From a checkpoint of a small image classifier.
Training: muon at rate 0.033, 9100 steps.
Data: trained on short English words printed on busy colour backdrops, 25.8 epochs.
Rows from block 5, named by matrix and row number. Each number is 128 + 32 x the weight over its row's rms, rounded and kept within 0 to 255. All counts start at 0. After the name is the row's rms in percent of the matrix's.
# proj: attention output (model.blocks.5.attn.proj.weight, 320x320), inputs 160-239
proj.164 104 [160 152 104 113 107 125 122  80 118 196 152 138 117 203  93 132 112 178 144  97 107  60  88 128 135  91 160 189  99 142  84 154 114 111 185 114 157 110 149 152  98 122 157 170 164 137 165 139 118 154 124 168 132 108 108 113 128 158 155 145  84 118 162  96 116 177 132 119  95 125 146  94  93 159 127 161 135 159 121 156]
proj.165 102 [114 106 112  89  89 237  59 144 147  82 118 140  95 147 126  72 190 132 173 100  82 157 139 156 215 129 133 137 143 135 168 126 117 114  82 145 133 142 127 135 114 189 124 129 143  82 115 117 115 141 161 105 160 147 143 168  85 123 114 173  78  98  44 131 128 158  97  95 153  93 118  91 114 151 111 126 154 114  79 177]
proj.166 094 [123 105 115 140 127 115 127 112 148  67 110  96 104 188 156  75 144  91 142 124 159 155 175 139 135  97 122 139 166 131 159 142 100 119  94 116 105 109 132  76 131 101 106 120  92 129 140 155  87  85 128 146 130 100  53 158 169 179 182 127  97  95  64 113  58 139  92 150 165 116 130 139 137 140 133  68 200 102 133 122]
proj.167 098 [ 96 112 142 168 146  92 143 121 160  99 178 120 138 123 163 166 135 120  79 143 143 169 124 156 122 127  91 155 148 128 152 102 176 159 144 143 129  98 109  75 130  98 112  80 166 134 102  92 106 119 135 134  88 115  75 150 100 101 120 119 162  73 152 124 153 162 143 130 133 128 125 113 100 107  74  99 152 158 104 116]
proj.168 094 [131 150  88  96  61 105 152  95 107 138 109  86 115  58 151 112  85 153 170 149  87 101 162 179  95 144  92 170 152 156 117 142 129 176 179 118  97  85 113 103 112 120  64 139 139 154 104 175 146 153 139 157 146 125 102 145 159  86 108 142 165 102  93 156 153  97 120 167 134  73 139 117 103 105 125 119 173 178 189 144]
proj.169 090 [ 72  72  87  84 100  91 133 104 195 174 203 164 133 118 116 105 145 129 155 107 115 101  90 134  92 117 123  66 172 151 106 154 164 132 158 124 156 147 151 118 130 114 105  60 163 178  85 105 130 110  92 115 152 119 152 156  59 109 150  75 139  68 158 165 110 144 140 118 160 126 142 161 129 150  88  97 134 117  99 145]
proj.170 099 [105  77 159 156 125 158 111 143 107  82 158 157 146  65 115 158 160 132 135 192 119 135 140 203 117 149 126 129 116 128 166 141  98 127 178 167 130 111  75 146  89 130 147 117  89 128 105 139 143  94 131 128 134 129 214 131 107 142 115 134  88 137 129 109 103 140  94 125  92 180 112 172 135  84 168 110 140 144 129  88]
proj.171 107 [146 140 127 130 147 123 117 101 108 110 151  99 118 131 118 136 194  88 187 172 143 155 140 130 133 137 173 165  80  88 142 104 120 128 179  82 117 148 156 164 151 200 113 119 122 126 119  87 204 116 176 108 126 136 164  85 124 135 174 132 103 153 139 117 121 143 131  74 102 104 160 143 182 176 120 112  63 128  64 128]
proj.172 109 [123  34 147  91 161 141 177  95 143 111 117 161 122 166 115  66  93 165  76  83  83 105 164 164 139 125  69 100 174  87 114 190 135 129 134 126 143 111 111  55  87 146  99 140 128 105  75 126 152 109 118 107 163 106  83 130 117 122 108 144 113  73 104 154 170 156 142 170 151 112 116 106 147 148  64 147 179 131  84  86]
proj.173 102 [138 176 113  84 133 128 121 135  65 147 140 130 176 150 160 217  92 157 101 201 132 148 106  95 118 186 166 152 119 121 192  86 106  91 116 153  88 112 170 121 176 154 139 108 138 110 120 127 139 184 117 192  94 117 129 122 106 150  98 100 166 116 121  99  80 114  80 197 113 128  97 139 184 136 125 105 141 127 127  94]
proj.174 094 [138 112 114 117 129  90 220 113 129 109  74 107 117 150 144 122 132 109  92 105  89 103 152 127 138 130 136 164 159 176 144 115 162 123 153 114 120 159 106 185 107  98  94  97  79 120  79 125 138 136  76  85 173 106 153  58  77 143 151 119 100 118 125  77 114 117 177  98 141 123 170 204 133 114 126 153 133  99 103 130]
proj.175 097 [133 150 133 139 160 153 163 123  82 122 131 121 160 109 168 155 145  92 118 141 145 120 142 201 102 106 111 159  97 176 154 109 139 118 152 124 147 165 163 137  88  98 143 140 125  73 171 115 157 108 142 188  91 115 106 105 107 165 173 121 129 116 178 138 135 150 111 119 119  77 143 104 192 133  76 117  88  99 103  86]
proj.176 101 [ 81  79 128  59 149 168 120 152 153  72 131 140 116 127 101 145 148 145 169 100 124 236 202 102 167 102  91 147 140  90  69 111 139 127 110  97 161 131 120 173 150  87 137  82 115 154 167 132 169  88 131 189  73 132 155  90  37 107  90 137 150 136 145 122 134 121  78  98 139 159 117 142 114 144 155 133 124 169 148 183]
proj.177 109 [ 94 164 109 140 137 123  98 107 107 136 160  73 146 171 111  84 155 152 162 119  91 138 144 165 125 117 149 134 156 131 140 153 102  80 198 121 170 132 170 165 128 112 125 134 119 161 147 118 148 141 102 188 140 142 165 152 156 101 123 180 112 138 167 168 128 105 139 125 231 126 106 155 130 132 151 190 128 125  62 179]
proj.178 091 [152 141 117 125 150 110 128 126 137 154 108 145  95 155 200  92 107 145 166  96  91 125  81 104 112 129  92 106 164 135  71 127 108 131 184 143 176 127 108  97 115 143  75 125 171 115 147 154 118 129 135 153 167 115 198 108  89 134  90 165  64  75 134 147 105 140  79 143 117 169 138 117 215 167 137 107 135 129 133 148]
proj.179 095 [ 67 121 117 159 131  99 139 117 131  91 157 128 160 106 104 144 162 135 132 136 140 106 145 104 163 100  87  96 104 127 106 122 172 169  87 154 103 139 134 127 139 196 108 153 161  83 122 103 154 112 111  81 103 174 144 112 214 138 161 141 162 129  53 143 148 154 141  90 143  94  79 137  49 152 124 170 122 151 119 173]
proj.180 099 [184 159 128  93 119  71 134 102 144 114 103 107 139 145 168 161 112 125 121 104 120 151 153 156 135  70 118 201 137 137 150 133 120 114 104  75 134 160 129 116 133 177 162 148 109 113 144 100 148 122 108 123  76  90  92 143 160 148 142 163 104 149 172 159  83 168 183 120 163 133 145  93  96 117  95 149 103 135 116  97]
proj.181 096 [104  89 123 104 100 185 100 121  93 113 121 211 138 114 130 145 156 134 126 130 135 121  99  66 190 135 167 116 188 119 124 169 146 158 116 121 143  94 152 123 126 149 174 163 104 195 113 144 182 126 156 133 163 149 132 200 115  96  77 146 138 165  55 145 150 143  45 101  82 118 146 139 168 106  63  96 123 140 154 120]
proj.182 104 [143 137 135 182 135  86 137 183 112 164  91 153 113 118 154 172 129  91 162 132 132 164 124  87 189 136 168 128  72 138 161 108 108 162 129 113 134 107 111 201 141 134 146 152  91 152 124 127  89 156 111 136 128 120 135  99 165 149 167 110 154 125 128 204 141  98 113  49 116  78  90 144  72 168 115 170 101 177 138 126]
proj.183 100 [131  87 154 137 151 154 141  94 143 108 112 105 145 134 105  78 127 142 101 153 130 113 114 143 134 100  98 104 128  75 130  96 133 122 149 156 190 133 118 150  69 107  83 126 112 123 120  99 161 124 118 155  94 142 167 125 118 124 106 136 128 177 103 145 151 112  99 138 171  84 208  92 168 131 156 161 169 148 120 129]
proj.184 099 [126 114 168  98 156 130 157 135 142 166 138 146 144 137 151 141 111 114  87 158 247 139 132  91 120 161 118 158 109 106 103 112 183 143 102 160 140 143 103 146 159 154  98 136 131 110 149 111 126  91 134 110  99  74 169 120 133 104 128 169 115 175 133 161 161 103 119 106 140 105 118 195 110  90 142 114 124  86 156 133]
proj.185 108 [143 169 156 160 100 152 113  97 131 154 119 114 113 153 129 131 158  66 148 159 116 135  85 125  91 138 185 155 109 145 160  61 137 148  80 118  90 123  94 126 159 129 168 122 144 108 129  70 111 107 157 120 148 135 127 190  89 131  81  86 167 160 154 138 147 119 145  90  91 131 137 173 182 122 113  99 104 151 145 104]
proj.186 100 [ 86 139  91 120  88 135 131 124 134 122  93  74 138 146 171 116 131 139 118 153 113 153 123 143  96  98 132  82  95 123 135 146 113  99 146 140 130  66 107 173 122 127 130 141 103 143 120 109 200 180  46  86 165 154 135 130 124 148 118  93 181 173 168  62 122 133 129 145 114 114 136 125 177 157 123 172  87 109  96 120]
proj.187 105 [158 167 108 124  79 144 136 147 145 145 213 134 138 105  92 150 102  61 174  73 121 150 104 101  65 141 113  81 148 164 165 133 125  89 165 190  96  99 133 165 169 114 135  90 131 184 140 167 114 111  84 122 113 127 138 176  79  67 147 176 163 100 140 145 158 120 151 108 107 128 158 127 165 133 116 141 122 148 170 129]
proj.188 096 [137 120 104 134  95 164 134 186 151 168 147 134 175 130 162  79 133 130 154 145  96 165 122 106 130 106 143 120 165 143 177 157 149 140  59 129 117  78 145 155  70 168 147 150 186 177 171  83 102 115 159  87 145 109  97 107 108 109  74 127 131 150 133 114 136 105 102 112 127 182  79  96  90 141 155 132 149 101 128 122]
proj.189 097 [135 103 110 136 132 123  79  69 121 160 115 131  59 156 159 101 117 157 154  51  67 157 117 122 114 122 115 151 108 129 135 136  91 104 146 102 113 123 124 160 129 132 151 150 125  80 121  65 151  70  33 152 104 116  90 113  96 148 161  98 117 146 167 121  77  93 161 113 138  72 138 164 159 122 128  99 139  61 108 110]
proj.190 098 [183 111 185  75 147 135 100 108  96 150 119  98 148 130 120  80  74  96 125 101 141  73 113 163  33 144 117 125  97 124  87 145  92  96  78 117 126 133 169 127 151 185 105 159 116  51  97 110 134 173 130 160 125 110  89  93 145 146 148 154 137  52 140 169 109 117 116 129 131 103 107 159  93 140 129 153 103 198 154 152]
proj.191 092 [163 122 148  77 164 119 146  89 145 113  95 114 113 125  67 122 129 163 176 125 188  77 135 130 136 130 133 152 129 103  95  93 103 112 168 209 113  94 168 130 138  95 125 132 102 153 149 160 163 126  96 175 114  63 155 152 147 200 154 176 139 147 208 115 124 129 161 151 107 119 163 166 174 161 114 111 114  94 138 152]
proj.192 095 [173 131 122 134 122 114  96 116 176 101 129 143 143 145  43 145 131 126  83 120 108 144 166 120 120 137 128 118 147 110 105 142 110 132 112 124 174 161 134  43 144 112 160 150 164 106 162 133 167 113 134 136 142 141 171 136 121 146  82 163  55 101 144 149 157 133 142 105 137 106 115 135 140 116 156 117 138 102  81 111]
proj.193 109 [ 98  91  94 117 160 208 141 139 124 134 128  98 160 193 112 133  83  86  96 110 165  40 107 111 141 133 147 152 160 105 140 115 158  90  96 128 152  44 137 120 139  88 118 157  79 115  92 133 141 112  66 158 127 144 150 168 146 152 141 118 104 133 136 117 110 108  82 176 106 142  91 162 148  97 170  95 108  94 130  81]
proj.194 094 [118 123 128 128 115 140 180 121 120 141 131 142  91 137  97 167 149 132 124 159 110 175  81  85 178  56 173 163 133 197 127 163 122 127 109  86  80 134 131 116  88 118 135 122 134 124 176 135 131 159 114  62 147 126 126 101 184 141 108 115 136 146 111 172 142 141 119 162 150 118 145  75 141  96 111 125 129 187  64 206]
proj.195 091 [116 115  74 187 114 135 173 109 150 134 104 133 111 107  98 145 146 117  81 178 137 136 151 100 150 144 140 161 133 147 145 119 157 123 138 115  97 121 144 124 134 114 143 121  57 182 153 115 132 119  83 113 118 138  93  93 108 149 111 105 131 119 121 110 127 160 145 133 132 107 126 118  91 115 136 132 110  82 124  51]
proj.196 094 [127 176 145 149 103 129 153 146 101  87 103 120  85  94  91 164 142 111 145  71 158 158 108 131 167 167 164 128 106 101 133 127 110 127  55 139 162 129 109  78 116 163 117 125 183 131 155 164 123 144 138 123 117 136 129 104 128 114 154 131  93  85 118 131 106  84  94 156 142 101  75 130 107 155 100 145 147  99 140 165]
proj.197 088 [124  93 152 116 158 116 142 171  92 161 107 182 120 163 161 126 179  90  95 129  93 102 142 163 123 113 102 124  67 113 146 104 134 107  98 136 148 159 141 149 110 133 131 122 141 143  98 111 109 134 113  98 200  89 114 154 118 124 156 122 112 108 119  99 171 109 123  63 150 162 122 110  71 124 122 195 183 121  79 132]
proj.198 099 [108 153 155 161 128 125 142 134 148  97 215 105 149 148 127 150 109 166 127 116 188 166 122  82 152 134 141 103 105 167 114 103 139 103  99 134 151 113  67 164 172 104 109 131 100 163 131 125 103 155 118 155  87 102 129 134 119 126 162 105 186 121 106  87 174 131 127  65 122  87  56  92 103 122  59  95 183 139 151  74]
proj.199 103 [182 143 181 169 126  58 129 113 132  78 129 111  65 129 145 135 109  81 116 178 156  91  75 199 123  87 158 158 112 141 104 170 103 173 139 115  63 181  68  61 179 163  93 152 176 127 112 109 136  79 173 117 143 118 165 111  87 120  79 135 161 118 118 174 112 168 133 112 119 202 183  86 115 144 153 119 211 147 154 108]
proj.200 108 [130 129 101 144 142 205  97  78 107 144 165 137 132 153  83 132 153 174 139 156 212  92 112 143 134 143 161  65 157  76 185 138 157  93 109 197 143 110 106 161 112 137 140 130 108 146 148 123 103 160 123 144  74  79 119  84 125 100 187 101 182 154 108 145 152 152 112 108  75 201 169 157 106  96  78 114 172 131 161 149]
proj.201 102 [131 133 107 155 162  85 117 137 171 150 128 132 124 103  42 133 116 142 128 118 137  66 140 100 114 138 129 121 124 114  56 119 133 160 116 160  99 109  85 114 164 109 121 109 138 110 176 116 142 170 172  82 120  88  79 144 129 131 123 127 104 146 105 186 109 171 105 151 123 126 160 136 139 104 163 109 100 151 162 139]
proj.202 095 [147  70 172 157 165 179 117 152 123 198 135 155  75  94 105 102 138 105 183 116 130 123  89 126 125 189 123  94 136 135  89 119 178 156 103 128 120 130 111 203  59  84 143 154  90 117 127 119  95 145 109 139 124  78 141 160 137 119 154 161  94 160 155 131 158 169 130 133  73 123 124 134 142 183  44 125 133 117 120 104]
proj.203 097 [119 136 113 138 135 134 122 170  91 137 102 144 153 111  90 139 111 112 134 161  86 129 133  69 110 151 132  99 101 154 101  89 125 118  94 156  93 143 132 169  84 104 156  98 163 102 125 171 142 132 127 144  88 111 108 124 120 162  95 112 156 135 109 112 170 149 133 154 121 117  69  91 116  81 166 107 179 136 139  66]
proj.204 110 [117 144 103 130 125  87 131 144 139 146 142 148 139 115 119 115  70 139 122 184 193 117 130 101 158 164 126 189 117 117 132 132 156 148 126 160  66 148 143 122 147 116 119 140 116 130 119  35 133 146  83 114 135 114 140  98 176 120 120 134 139 128 109 132 136 165 131 145  85 105 133  97 147 118 103 121 210  76 143  49]